{"model": "audio captioner", "dataset": "synthesised imitations of 52 everyday sounds, one a clip", "train_examples": 39062, "n_mels": 64, "hop_length": 320, "input": "log_mel", "spec_augment": false, "win_length": 400, "tokenizer": "word", "vocab_size": 91, "encoder_arch": "shufflenet_v2", "encoder_norm": "batchnorm", "encoder_activation": "relu", "encoder_depths": [2, 2, 6, 2], "encoder_kernel_size": 3, "encoder_stem": "single", "encoder_widths": [128, 224, 384, 672], "fusion": "prefix", "decoder_width": 256, "decoder_layers": 7, "decoder_norm": "layernorm", "decoder_norm_position": "sandwich", "decoder_activation": "swiglu", "decoder_mlp_ratio": 4, "decoder_head_dim": 32, "decoder_fused_qkv": false, "decoder_bias": "all", "decoder_qk_norm": true, "decoder_parallel_block": false, "decoder_inner_norm": false, "decoder_drop_path": 0.1, "decoder_positions": "learned", "decoder_prefix_bidirectional": true, "decoder_connector": "linear", "decoder_tie_embeddings": false, "init": "torch_default", "optimizer": "muon", "muon_scale": "match_rms_adamw", "lr": 0.0054, "momentum": 0.95, "nesterov": true, "orthogonalizer": "polar_express", "adamw_lr_other_params": 0.0019, "steps": 6500, "batch_size": 256, "epochs": 42.6, "lr_schedule": "cosine", "final_lr_fraction": 0.1, "warmup_steps": 1300, "weight_decay": 0.1, "adamw_weight_decay_other_params": 0}
Rows from block 2 of the text decoder, named by matrix and row number. Rows with one number belong to one neuron. Each number is 128 + 32 x the weight over its row's rms, rounded and kept within 0 to 255. All counts start at 0. Numbers have three digits each. After the name is the row's rms in percent of the matrix's.
# gate: MLP gate (decoder.blocks.2.mlp.gate.weight, 1024x256), inputs 128-191
# fc1: MLP up (decoder.blocks.2.mlp.fc1.weight, 1024x256), inputs 128-191
# fc2: MLP down (decoder.blocks.2.mlp.fc2.weight, 256x1024, transposed), outputs 128-191
gate.660 113:113120136110103098098111143165109120105137136124134138067112119096146133139087146105112102054113120103128095121087135126109115115070135056140118115117078118108189165173126067117069153133187144
fc1.660 109:218170086151117138161151127078102134126103139104118109185126183136129120119106128122124189136117120117158136141124108153111111109163141111120156083119224117152080113163163149115147017159150154
fc2.660 104:119079116160166155166047160128155097131123098137086158136133195075181144155144154157182154131111108146093144140144108120145130158148097132140145131142127125142120131140060125159157101133174135
gate.661 072:109106131063133152084132111145070094109103206070121170128124146091101138107121124105099101120096101154127199101136169134160110110154145179187142144159169129145121141170113115144178070120144134
fc1.661 077:119102072193134123172157140079163188126118127173130123105186066147131150181059112149149156094149164155063124172162137104103147172121114153139098136150129157091085121125106131166066162117114112
fc2.661 075:141140133108182158137123135131135139132117133138137131117200137131152150105178124207119028113156185159198113061143105152144132062196091120124143161122091103128157134127137094114205125143087133
gate.662 068:109150129144158160159180163160093122182102146132138135151160100106120170195128130147107111156060119075099095087117134105119154111171155054082087149114143124116115121101118095095110135062102140
fc1.662 072:097128152141128154100096111113131131155162158089109125091127071105124200129129121115118115165127117133128134130154106187130101090140125096106146083093133139032149135084142176129085154159156124
fc2.662 073:126138166150115096100099092167168097092145167137174081096086091093148112101152143103165109181161095138151122195110071140140163110151136116133203112149111092137121110111192110135106127127114170
gate.663 109:072105120136135144105127120161142108106193120099161105131124176155095225068183155123105108113060139105173039142073063212108108202061178091128162154115119075156141067118091120072115154150131148
fc1.663 114:074128129165137185105149129108109155117135118134164177105125197147135161143141173167128105100092121145153144133108086194095136190150190098098107132115118100190182053143098095137130164078143129
fc2.663 116:150066107101110053166098099097087097119178138155156082136089088135156098161081111101164161160079127162133114142152133122133077138045117115134110112086137118115166172115130125084142117110148085
gate.664 008:131163077086076118113087173166193163158158168109103151145045113153125124122132133094166114094128106139162170138088091186115129138165118051167111103065125079156096156164119162147154130133093121
fc1.664 009:147172153053113122160094156176180192143138163113089124117075146104139138111105117131111079063122088096166114175114098114098147159103117105146078085115114101133070114171131189140156120143153166
fc2.664 009:076146143085095098166133129122146139118124098130149121149078118121137072114215136097103116131089126089133052159096135148099160118097198113149141075069168151131080075115192151146120098206084061
gate.665 091:133102194181125105121159095108137167148076096154096081206156116110160111193113117105119027150083175131112171129160154109083144098143112149135106167131132170138141122076091136132148138141155136
fc1.665 087:130126151132161122089128120184132114092120155095114051194110137107136134138097110113155103143058169126118169122109120117159151141095091155137119124117136119103131089117120105140122144173202128
fc2.665 087:135074097054120174154113124118144094148103139164062092128126111104088110128106082075125141072090108160155207136164163129083094115121099159089130165082093109122120110193166155156124124112093125
gate.666 052:202135158105154081156164126088161142145104135110164117165173160119133115142162146133114162111092150104147179124150047093054117130095133112127122153130159155117121127137166069082152181102140100
fc1.666 052:077129129128096131117125103134099151105141147052080158099081121132173119086113141086181087136145181169127110136127167139080147096142159151169130127104110080180107113082133134152123103128113144
fc2.666 051:089141156112139136129118104146112146136100157096101116142136095111151122121122091086129162148098137060124038144067157116161132140102138119124136121090115142157130139115084147130128133143160186
gate.667 149:139151143142156138088062093105105151204109126156119135091138101106103147034141123103093153052128084166150153133107089161127129174111161113125128137077179109092132154156154132108135079145166094
fc1.667 144:145097066107099121091168117120146092087160116100118138130078110164151101221119148172172129142145137130094133157129158148087115117128121135109123163158048132181159124118105139157144156134121120
fc2.667 150:147125143086083148127122141069122139122150185056092166184127178124192133101131124113101087114126034139108114158099088155087131219119068156109134104184133136172164125089090144146158138157122155
gate.668 176:116163116102088165128145129109153145121136137159150109172135145102129185049157154104194156100136147120185162158124134106108102158115092139128078169146110126182195105146124145098207099109143091
fc1.668 171:081151191122121167111142130139115171083093087166139134113166126082044125124116128175133102213112081060115074132116081108183111110078130114116198102106179118085080112109140096143146114126154099
fc2.668 165:096109130110081109138153193117160085106188066134102121082159111138137150127088153184108082104096091071110142045172141098125138111088164114060178099172185104101143108138116098123078194177129094
gate.669 088:083168112129087151127099150097145152047086123134130096092116170105151126158118153065099134108116116101068106165055117115123077142144209167105119129162105166148088116078150124151085116097141101
fc1.669 084:090121144096092156092126119090112109126144157163143136123118145153156150128099106168145094130074135135072111147154126193108071142114165149181104084191110167149110093080146072141098081143005131
fc2.669 076:134146141146094193079066125105191097089134141099121106093100175108117149091069118139100146140110149134123090179120122092173068126173164124138067119136118097114128114134178064155174104141171126
gate.670 137:090165169091108146107127168095149120127128039155131111171091086099064135175143148131119109108134145138141157139177105124187135108130159127142108136045089116140144133188112128130130132143167163
fc1.670 149:164143072123146109144137103148119116167090141148165176147146144191151091124084185094179145157154144104113105122110121133150168111122119181073143103144079083163091110149186109134105150118114125
fc2.670 144:119069152089117122100091092131140105120161207142111042072141145029139142065166110141158106103106134164179200081148136155119156091170072121102149145158181075114105085125130144144199183106117098
gate.671 140:125104119163179140155089088085139115160125129149150140134158143148141072098125112128135178079079149170102100046143182129101115095123073135094167152130150124123108104157151172143113096114146146
fc1.671 145:161122100188171123128107115055078114132092125147108156135112147086122072124156138141111131100136125167091131081083125130141114089125099177078177202097141156142083143098121124177121078110140154
fc2.671 139:130178112102112149128121134130086110099072102164101177114161087107182077131138131111128215121099142094082081085163160146157135143113121156095140099112093133126119164194206160154181096091132145
gate.672 111:171047174148113146170141091100158120183155089158126087180168125161122124182101071114159148151132124068143127132090142130109142139128089103155149123142112132142079117148093095104088109132078150
fc1.672 115:149124151093114119075181158155139132157133112146108089145127141107103139170139109114076105129158076157118166145107074106071147129118084117163105176129067105177125142149129158136117172136058207
fc2.672 117:133149081127059106044135137065137149160072123149131086153160121141170135140127152166105148078122103121119138112121102156148139134131108109161104128049114119140132096097148186132111155118173156
gate.673 144:140166078109068209130151128087102090105121156151169167112150107073156154114161143113146102159067132152098147110139090187146192096132088137075113115137100125118142096100101151168058095102149149
fc1.673 146:181102104129168184140109109170108102109157059111145091048117131160180130139135165143133181068157100121163067098152129127103136110088127124166119146084130102159127205180115132092159116106103156
fc2.673 153:191131113097096156095119167150135140137153108128143173115092127142176168114168101140110144125146116106125102065182174131154119122125148138122138162126144103163110128127068133125146175177112125
gate.674 081:164127118129126088165112117114132156169139158089162097126152111168129119149067155114163084152159142172199130144128126094170130170155116129126074135131158078161124119154109160140155177164129157
fc1.674 080:096100128131133171090131143126115120085107087151065115094101137062160107110165098171093146123172075085031127130129112135087122112121103103169154131105107152103127120115136098129125106104079092
fc2.674 084:109198137117156167087135176154172139118126173132134090080159124092139096069130146163131104155068164110140140142152129138163052106092100104131147154119110157081121116177147143128153131159071131
gate.675 033:134134075138147172133157146138129110132088131117118091166144120141128091146130115160097141112123069081114111131150120103214157126129177078129113099174207118167111149123153104115118088084116120
fc1.675 033:132106087136076087103135147126133143119149178101098089048134160132120108078176120143148183173142075076155114187162145170108092143133099129123111150216166148129120147131178199096098078147122082
fc2.675 024:145068129117106079151141143068144105044042109115089118099097111118105114115160149093145125161127094091110117191154128136173100149136140171127145134106183160157106122095169181117079060113111140
gate.676 048:106100125096119153123139164073156140164083109167128160086090165083143152113101066187117141126131121151146089100100150181094105133122182105142123149164094081142134153084133102103073125139115074
fc1.676 048:145123137152114108144127090173067090117167170099132100168138085174116124146155186064140115131152155105124176143129124077174142086130072162144147099095161146111080110162137146171156136095124206
fc2.676 054:085159134153166090140147063109101122153131141134162136115117158137130116143177066115117129063149138132118200109110079106174126148093180130098117131144123063131071109126087108164130157195108130
gate.677 036:148117106089160172214101149143173177149154102023169113106132145152152100115081109170121163222145143088078152163134156175224154098132133163141160107125118154126054148102135175066125095097136128
fc1.677 035:113159148169115118084135090106084132095111140192063126158078118115088152123157167063197123047075138106164110135120129045060073186108108106143096115140130119116173139183129096179103154152089106
fc2.677 038:072114088109121110085125104074143134149143140167158147149078152167147099128151177104207114082085118093086123127073204102140129134105087125111121077190148139024197125182106143169083114157141142
gate.678 190:070079135162201125135101048081108113126128131099190092173132132138151142121130146117167118174192097181125131111101087150111146174160190103153124096106113107111104119155116124110113070107125156
fc1.678 184:153151080193112120104122049100088115140087080150112133176107092127083133086114158124136101124177148148077109137164143101150118119083180062159177039060129118122139135143129086132103074213152128
fc2.678 201:065139068158156193098163135114101193120130165148123171213128155099107110117113169111073099092141138134144107119093137103085132091178090173101129137209093122132093126164139092141172087095120067
gate.679 056:081114104114097113117193110160119139105133101128147212136146156097106133196123150138100081074109158122134126160104099127126068101159149151132032045121106139142126129152116093199060102145118164
fc1.679 060:129127139097118099177097129127133140112050155138169122135094185111124137161103154079123119162064106159120131158113092164131124141140096139114114107125096079106106110136162127157092183120118162
fc2.679 057:096092119111136116113182101106156140153110120148120055131099107088081155118162115147111130107146124130139108113156099108136142073127108138147161121127139200116151171104178154100087117083110212
gate.680 094:146083089165155126115150113070153158097075062106119117166127166084137142158182152162140105134158149133102166160114115126117133137102132139127128148149162107121064159099125134132122114149134098
fc1.680 099:119210134082105090092057094102154142060200102119094113087086125114155157095163192102147102097161103183178072117111151170139104146110126169161100124209134155089135176147170182102117148102107175
fc2.680 099:144184106102163101103149139134102099129140142152122175104128089092152162124160122134149085094151099115123117095128093089118119145070148153151110127109120107119207061143145178121099078086165162
gate.681 050:155128186124125149107108092165136170207115152169086172147067123141104174078086103139168163135119099128126126142158132146182087104098122125156098112127177062142087123163161128105152111155144133
fc1.681 050:174143115122123105138195096133101077108154087114175115063165125142193097148140119150102123140157142109148105094152179129167131173167130108110202114129108128148148120148109079139095185101117108
fc2.681 054:136146101119097077068107098156085139132135134173172113068163090135126149122097198168155106162140100137101158074151082141178110143132170171129177130130151106157130102156118126048120142137153162
gate.682 104:072109137070098136163140125130096167098151173095097121177092120161128162106116119055077107137125145114089128225127094106111117102097165127165096148139104108152130097144157179099112091103144059
fc1.682 098:102183124133137145200126070136112147078103134123099139148121098110100149152146150109110135148078120111118131090123140151109161141114091126128117099132079106128146104094051066128169107150134157
fc2.682 106:143154143097156102087129171138061168160167132130133186106127105130136077161051132156134144124185091145137113128154078138105128114171183089136141132149161134101117097116126153089128064169134106
gate.683 024:096116125102137146135137179070126097144181126070123109114051062117105124101078117162148162188167147167160137160136130167221117112088133131154125080080146189130155122089143146113161073125143145
fc1.683 022:080138114111103124182069164121171129133098124099132118113163102161100107102161122156147160184184166103086150156119151106187139134149134155118115107112192111093103135143161116109134142101195078
fc2.683 025:120164144090119118164146125095160104193142100118159091133116128175137181137125183118125126118156155109168133142076122088144048109105168105116111104086135165124115180093109121095105121129123105
gate.684 028:122143115166160109096089095063161118107124144120088115140137126114126150131149179106149123082141138214156142086111168147191135090084144118138129146152145097089051159087122134113096133100167100
fc1.684 028:137112143083107146170164153175120121161135107158174130140163139142136117152094063150134166172106108052091128158117102108081116157168094112105123117115133153148195114171150127133144132138087152
fc2.684 027:128119163042091090118188188165109163189174118111139112180180116184172156127155109149100118168140076094112112155049123119119129124162103121121127117172132148135132159170094117129122135088132150
gate.685 096:121136161146095131105113084096141159124125100160147072099113170162171163131099131163135137122105126103130090073167084217104168113115121149109050154139197125107095114152143120093204158066103147
fc1.685 103:133134119126100088119156084166197132154124082150173063165116175130127134156155139162118145147108128109126057075153101213136149129132163153100058160115186120158078126101082123104173149057092130
fc2.685 115:124137113065095115180103146057141127161124132055109108115074069115134133123130121169130136131112134187133062121154183118189136108117122143105188090092157128092146149121120205101137105190162114
gate.686 095:103136157093135131137129135156084106162152109175129136196113088120174128203144196169118107166123156164126194166135083121106158118136081112123140171114147051171070104138145091103099154121091120
fc1.686 096:133105139114128164143142098174107094140150061158138104203141092114152140158169136120135070144132128190159145130145096172135128127155054114140097130069153119162110109147108069124099207140071125
fc2.686 117:178103138123132111098071108147147118141085144163138133106122157181109176189104161104117176159086155130114180138136082142114099150113092127078124155060106154148131089145118155119075092114093130
gate.687 107:081170114075127180117100138101132153108172162091150090120105114166083105082137163141144103090084108091152105167160163170090102146125160122131164131094092155106133098189072035140127155158154072
fc1.687 108:106135098103119181088132114086063141097168124092133075120116138150135149082158167177137130101085111108118104150155172160129101146145182157140121145133095182081158129164075071166150158138132115
fc2.687 111:152147152145118145116090106149102131094055115100121152110114064163077129063164172101101104124119111078122171218146178117159141133109132143168078123133144193169132167109124144168106148100163103
gate.688 138:095132085122178138151183162099168102182115217099122055122112133134158179089131119125135107130099081065130128159163153154139140214110176081111152083215118096133167172192144133095114129129099163
fc1.688 138:098082093097158133144139122111158118185128228084138107107191084167169161147161124119124125132123124092113146189150117183145127144104177102097157127201173112145166200164135143118086142165137157
fc2.688 147:146172121176120148178125090136129163102134074145123165164167123119175146120139169186146118148098059210186127080121105106119120130126153072140087096136107133160132072169141115126158078163107138
gate.689 100:123143122126081120117095118129091177106154171127121161110127140124141093141141101140146160111077080121130106149137161113118177146140062250165136114114134115114110124134096170096105166097188121
fc1.689 101:157138106133214136128140158111148136085102108173146149201089149084171108094139134092134103114153127152084121082108113136122106111116171058059129180179107118146096150161140132133176144175135101
fc2.689 105:149178116105124149164143128172079156117150119112113108126127113121055153171141105077150163129118096104108113119111148112114173097092143166142123162076141141102120103150169119090152089152192164
gate.690 155:118177100118157141149151157154068158140129127158082172155161137114142124098139093123145059160120076140092135117113118138145133124163049100055147115117143143158123156093103086081117080060079189
fc1.690 157:155093076138032114158134121105124173106124085050163102137117142116122165131157088057132100102078161163186130163131131147135108141075119136128173133176125179127155065107141202117141172178157139
fc2.690 160:110115137200081174099165123099131139140139145055170100090183117140078103089195076179128118127211127104165148094136084139172076144089118109139161186142103100145115131152122180136106127125143199
gate.691 118:133120140087117162104129123087083118153123135121074159106120166154107132099101124140210155134090124147134123135118111139160090123171146103129092095119140112096128156124080167136094098134165127
fc1.691 114:103095117138162125058161162115090090145100139066076170110122204157147105131114209127226141127103115139121100140162085086140093170150123109123119108132111108145095115113137159132072102177119122
fc2.691 109:174142162130101136098122109128145153142086069113148095155115097099118108157114149155086168184141105108145106109123145151129129082122179082066085121138126089146152157195105170143147174125120085
gate.692 015:118125142166154159093062095076174137100133141113096109144152135115096150149102184100089109069145149132138142095139152177176119104129121160115088127139144145150066129076105184075132153103140096
fc1.692 015:119125109068114114155196169162096111169124121165178137134132145154147094137147068166192163189091109108081165143117117093082185139130149076102164133111137115120196131187131088183141114156109112
fc2.692 013:094135122050099157138137184160112118165103140130131132184150152211141141124171133115125127134130101121079142200105098134081145139161142102134161145152103131148134145163118139135100143120122173
gate.693 123:143152112105166127124115161125132189122139137191112082118192124109125060144135145122108071078115115117137129134126073151165128141117106120188143150110106088166140134130079182136054155137122148
fc1.693 122:158168117156178096130121132132145169123132153178083069103222122120149091137135177108113122120141165097110165131126080157116106148137144091176095147099122135162120133141111162134100170123106138
fc2.693 127:110172180119145107104094125123130115137132121146177109155061075150111135113140090132135136124136158179114146151088147034099059128065107145128162079182105149070095155119155197098102127123157095
gate.694 058:156153112137141078086141143135169064135130193172135143115136150120179109103121144126095108158168087118154124076088142123119134118116099147171170102122123134157114145139122117144097092218095167
fc1.694 061:138089101130145109059113134131109111109128181211093136110164162114137150098132132150059098183132085118134166099132163116163139099165093185140140089159130145107119154100126132124079079146108179
fc2.694 067:139099122150155121177136148123121068134096147134042132154010146099157112134112145219102185144139131101151160186061133116097165098083139123166185101128114150098163112167149100127118094124148111
gate.695 121:119153146167182106079110129045104130081117095146106114154155139077104099140142100124146105092162089035142179089088119102106175166136177178095130149173138129205153196141184141133125075119131134
fc1.695 131:148118136088114130148118123205151133138145150106149159110114114156163155099135126102068133158095166164121084170189154157156105082143092057125112105090091112069108090097085111151133151134116091
fc2.695 139:166072112145114142076174152173127136164118116080108108119032129203152183133150109127097171117126101145082102158120124125145077122124111104097094139133139054078125133118065092147144140136113127
gate.696 108:163124094186130122146114099192131097140117142151115142140092168132116118167158131158117086126045157130097128113081122135066151149083080153108137139122119147134112177132154097108131073168156097
fc1.696 108:169096121131165173119195149153176155153150115090117150108123153128135140132090113143107122174141090170094118176153085091086141085098096113140132115125137149121174137163183118126161118131107127
fc2.696 102:130140207173122115108145137097149161148120124054173134090127105143102084076104181135113135122150089140108107099095087166131202134090178059168105145142105120140130169089077061161133098203103086
gate.697 148:164182154100180124099146081155115126140126123127152125110128095112184123081092112106158167115117174117062110162131164119108123073182133152124113137150124142103108151129069144146110107103146065
fc1.697 141:114126093117145173116139166127129117160121160131154129109143127108096116105100162125175166090112091156124170179131113063120144099153109136121174178154169114067151096168107076093143111135117125
fc2.697 127:161145099153088110146125129129092106062098106152146094111096140165121130118131134157118088132154131126100068094084160129138098140158104119149166111128103182126088136155173168167100102095102119
gate.698 026:156089126123105129117089130107133087176124142075129096138176103129116084107089089174139194174109131109124112146081135179128162161143147239142131119098126188116086133103112189065115066026196191
fc1.698 028:116125145073163119198145165096136168167152107093199104106070150151161129133148122121113117198194168181098144111126159146185134057120142063144149141125128147146107146131149041114183128146120086
fc2.698 029:121140168066140193201154095107176143166195087079122097116130096114114139153106096088106160185159142128102164128116096139121183140140126139133182166125099157143122122108156109148178125153093135
gate.699 057:183120107129118144166092116128116084097125113128130138120144067109130091136130128172124184112087130091171117134124129188139158132133114206154076127104066107146148139121135134128049087127182125
fc1.699 060:166126084148125128138129113145098093089149150128129147137127107107144146136131161139149210093083112084156111144150121194120148132117123186136102142108080108117160123136138130135027086108181136
fc2.699 065:153054132164103102098111172177130165049095156118132152136182200143116117177070171130115119106095109165155121160219134126180094090112127062127084135128153098173150117148155139085132082131105119
gate.700 148:134172093106096116117058084117077164105166127115121140092105163109137165090160152101115166079126130176154111137091095184155149137121102134153127133097195169161165147100147158097125141119187163
fc1.700 151:159104117116156116159184157151180118126119104155118124140141117158151123102054107174082089146104129081140173140150164078101092091107167113135139073171070088101163128166139126141092139156139084
fc2.700 177:148116138088157141133051108155094093092079132146168092162173127122142150194177085198114161104087043116143137084141103102136076136060094136092142138078168138176133158169075106109142119127146152
gate.701 023:122149098101126123114178094162123182125096130131065118107102095140170138158106148132107117179120143147145175073048071125138166109126103141137167095096103137161110126113128091159126086151087089
fc1.701 024:139160109142152143116147089177149172124094193156053121105093076104182092157096165157077082163121129114144124045066087115138153115155107120165139134119080100154077154166162095171130119141108112
fc2.701 027:182178128165165159122148117153112128107122128164083143137174116182160159090102146090070066089114168110144102142085088076131145125140086127189116115127118162085155136162152115186159102095152124
gate.702 129:201138154072103131067128118158048130129126126145095145179125144097123147135134127118123132142138103081031137141155095135117130123076154088108143169099160124153106106111154179158162154142107147
fc1.702 114:200137165090147120101114128213135100141189101117114144203135100152109087111133154172080122160132114120054134102114159130136140131076120089132158184072181136134113118103110118133151134172147130
fc2.702 090:197104186116104171148068133155156063075067121102070152136102080177045178127074115152120152102112151089140083149065140134077074163069105116152096100110111115143117148148171136119166148137131136
gate.703 065:130166172152158125078081057142117124139174102140111138156151149057121169161165151107095105086172095174145143103151133102188167114095131146143169170109115105155050088144067097118160090132134116
fc1.703 067:120079114139098138168157143137076112155058130116129149090131118184153040111112125187185131164108178093078091139097161175099119147128152124106096128139153139154206160094193152143061146096134127
fc2.703 062:172096134106083087157158138139127105150150104128168069150111112165175154120148125133141135169128142110109090149111092132128194095136139114138165156089165148126083146172091156112154121122123170
gate.704 176:130127122082127087139128152133132141096143146153163110134159110127115093113080118124129105119172124146141110107132141126142144167117173115163158075149133125125076146149179126170084099141123123
fc1.704 187:153160116105143113127132182123091111138175144188141139109132113132164050142075101108111203132112124131142162129140155117128123147086117049109162118120174079095080150201124164176146114139120126
fc2.704 158:149178071129099160169130107191104097180131207188119139162120091100116134147164147179062099094081098122093207172123089139155085128151113097120156120099129070077204145148110145124128109094133083
gate.705 154:137151142202091133084098190096096117073185112161227139158163215130144121113141103123140151131131123089143155151186142120112125109134105166054150131112097110129078136120126121130090114160155129
fc1.705 152:092093135109109070108125097167121138124130103131113112139090112119129078137227140121129094184116128103156168123128134122130164144080141121164148100131113142079163124155173149134122152039115126
fc2.705 156:059053057156102082179154115133136179147116120160102145064119106121133101177147127046078096158080090122129150182101167090137086135075117133166099165112123066124184133176142136135197087092101079
gate.706 089:105197129094147077121136123111131163118096131158177050113072159162152159152130107141125183125125152142103045140135081224135145161118115058139157157105140159127077112168170214111156121140076074
fc1.706 086:187119149152124167103129133135085063101113137123131192103175036127083144121181162144171126142101126088109202129126155068124156077179182127123146145089121130140138142119097087162120168116147152
fc2.706 075:136189132154099074117141085144119169139147116114109063144145163144134131184118101065107152074136151094120122110145061148094098129109119108157101137112111101063110166102062105111093133185101168
gate.707 127:152151101162113087115164184158146100158144101141136182081120159161178122088123122042132147108163132083133086176170194136128120145126106122142076109069129104117168139164068160127098178086080158
fc1.707 133:134092140182120171175130168150117158150151107100139067116139144095169062131115147095064092157125184160100108113134132116088150091098072178145104142122107142127130165105119136148091127123109138
fc2.707 139:121177153097141144144150137088180090072157126107142062130095108115143154109105131162140119107083150110071096141103145109128137154068123107139083117108159072129122141114098160137145155197157171
gate.708 119:170139108150105132146195118150148154123126137120100121165196088145076099190135096145144134122174091144100093150148091152139178125100125134139126182130123118113187150123142138082119107066108115
fc1.708 111:062152126131155174169173092085125127089142110120128143151146113077087105179159131108165135105080111149110154128150124089135094166107097140105119117105144195085123075121078116117116101156113111
fc2.708 125:169179098192181119127139198131074130097161107158128127176129138080078156113038136148106120133193129114200138104199097160129106158184116129122106079120122092135147114145061130065150112146170164
gate.710 108:128153162141092168139157173156170180135152175158203113150107153135161177100138116148157112170145110129134117106153067142157117110153151129136155139132128111082106139044124134096175130088142112
fc1.710 118:123150146142063135147129191146121178136131171127215095155137164119120158129103045126146144187167100096115136162164076138145109115141116104140213158123125124076097174067126122113200103133120110
fc2.710 131:171146155135096196134134151145174139095131128121188118111147129123095130074129075073155131111154180161124138079120095130125155076145142068111189106149130174146128042075125173088154130134143147
gate.711 141:144172123121075121125111162195056098124123145157136176162092165117121153197140136186175126139090094135112137113132119092115157139118193141145154140106133116165108160135157092170139089142143155
fc1.711 151:129097143102134132096123067138213147136163133127103117087153114155138116084181196105108160173132123102122116176146098153125083142107081109083153126191110110120155117139154214116133120163059067
fc2.711 156:164104122099136115180186133142173121095103109129083095175103136071061171116126112201141134143091140126197188120135155159141124145141115117189139173165139146131116141109076115148119139074103192
gate.712 131:124161127132068188111151118119121147160127128145131115155163098192162163151167122073092078147074096117107106068134142101083102088090104095082058087132084083099167133115140057099132147141151165
fc1.712 135:124184087169140132209159130120118157133119155146147075138118161122127122118114124151139154117111094151153056129129159142127130130128126119151111139100042116155105143105219116175132148069098157
fc2.712 126:161093098105088169068129095128114121143072146122120156110128114147183134167124130092109110205101134158100055140154135111160173184056113129096124132108136179108098123128153141175128144122154197
gate.713 126:138132124111145144168054154146068152131086107138123133131112112146094022138092162140170145100141043098142152144159134126100097125147155186102106162206138107054142099139181155126115121149124084
fc1.713 122:078157148147117126097193093111165102150168152133121122127113148083172232134167113111057119122097174109154083109113125126144179095107086094146173103075108136201123171154115091146139116141126139
fc2.713 148:091171118117140126106158206158166087155140155107128081084192109094169132125130146125140121103177121126119144151104167119082116111145087150147199160102171133130080155151104139072086112148072147
gate.714 057:132096170083103110039173129139138136113078124096174115096089096163118111092076159162167108149122209099171181156160132128039163079162139115122133125180097174105064107101123140110125149104164167
fc1.714 058:133107095142123096110095172097113091129075194162125127154147133108138095111128137123084146112054173107107125131140154145155150095165099147100127148146117135107086131124090158171118207122171124
fc2.714 058:148118121099132109139143110152143096145096169136153127115106096136103088189052174167101169146083207150077134139070137167094156154111161129145144139118097096106170139107101127114141137180185119
gate.715 055:148120146157140098122144138124133110122078126128124137132146127094173166166076221147100112175168124119156168089085139100156109171127180114127167100148069147164124113130132131157161161142087175
fc1.715 060:062142138163107140152145090110155142171163118149078098096141070182150132101097103115128123151101192123062063158104106160051146114113144095154143203142140128131079140157178150173154127071120112
fc2.715 059:130111170165147165123107154152093201215136143135120142115167128119135117116181145106132077067079166092105070073143062142102095126156114126120114168127141101132071105136159138157120174102093137
gate.716 014:165153162075119115170136146086092134146108085148123132166173077152096068186116167135085169135089171151125135122124124081149134084122149166120119117135196168175164147189108133127161145123053103
fc1.716 012:115093125158150163134127133159145153126153153102134123100067178109142203076136083116176123151130117117153103159120107169112102183168105113155142124093079054078110131101137098111092148112184119
fc2.716 013:163120109184127166132161132107159163138128105150110130104089151168188092110163107063114086154202071117121157152112177164101178155132099152127158148103110069120085113130094133128131147093116166
gate.717 013:041141135174128166136095141141147102163129092114103125151189090094137150107127061130150122110107121106130153150163107096137110141129107167139103137154107114153113082074080129148174166152151147
fc1.717 012:108150134154142108120154147184142139086124136067108107124135100137140151149185072084141125080169107071133128174171119116079086123077079133216089149143128155148120084080087134130113120144184086
fc2.717 010:117110140120096148079123131161201123094165098097081126113102123135116066142094122129093137096131130102069113121115133109102124157130216137174062099122138130190105102161113113119106109145168056
gate.718 054:146115158114076141097125121109123094138131139118081102122097139136090082170108150117128082077106091156129136117204127124122135142154161105170117133156110112181160130145074110096232122093060130
fc1.718 058:154099135138073146169125144137103144098100125111091136125075170145157089093154126157156131066088134039108165073173129164158136154124165111142111093126094100148125115087069074061163162110081092
fc2.718 055:100195177124083100112118120199049129174082094111175149123127119097096141160163142194141139184071110088080177107150127080103134163082143122135072135086106145122107098109164159117106133099149171
gate.719 075:085155131171117134124146110100189156145165137102078131132108062133155098164120160077149146121174171095120125157153106110115097138095131107151156138162156151149135112133123138119103141098170080
fc1.719 074:158127107100095069129154132133189148135184141090124149124055131110124138134095085072124125182148136129135147139124087125114142144113207192120110173133150130106154175163181129102143164052091129
fc2.719 077:097130152122116168150148114111107141141134059118096154148106162150136097127108058079139141113078087121160120137122151079179125174100093117124073096127143171113176148109122159158151137062091162
gate.720 086:125119138138074121102115107202128171174125098087162159145141107098112094163149146039143099095101112148146087161162121123172138130149161095130137100089107139102139092135202126115151132115080135
fc1.720 084:122134093141074130128091125201100176215152111107104109123131138107084107162146122044140097071135140141163120127145112097123119154174104041133110092122105175094085057115210149135162170101040170
fc2.720 096:081118138067133178161097149133148109179109094083095140158138120085079088122128094094166124150079144180120139167124118114144112146136165064103144162141161166131152086117147076152113137168090114
gate.721 037:100106104097148134141102109093131096177171121141084144132137104114112123082157100082119180078132174099079162115119155116148139115146140149146099160162136174140113116135074112124122127130123138
fc1.721 034:156177117121137176117142158086136136169112106166150125115174092148133119154075158143117150104123164156093101162093151116126172139156173138100106141170170147162147043145087098147094147113109057
fc2.721 036:176158103165109142117055071133118161125169086132158110127214061134138146185113110149172213106080088123098119123131088154101146199131097139146047174112114180175148091137097158173157145120132139
gate.722 150:136184138122185111117080129144152079180117100161054132139124108137123156208120172084088141173152101132166170149100162117139112157132108118185140049141187090063072200131091103112101134123176152
fc1.722 152:149122138107178114137093107148139101198138076144059144136144093176117157189159165107116147211131118126161132135135145134121136127131136158135154084136161101076081222140074105111139157113173162
fc2.722 158:088112124146184147127187088078151108092099121155139134122140150109065202126126195142126098076148113135131142169134113094117096126141129136196093110109080131141094120142118099082135115182115156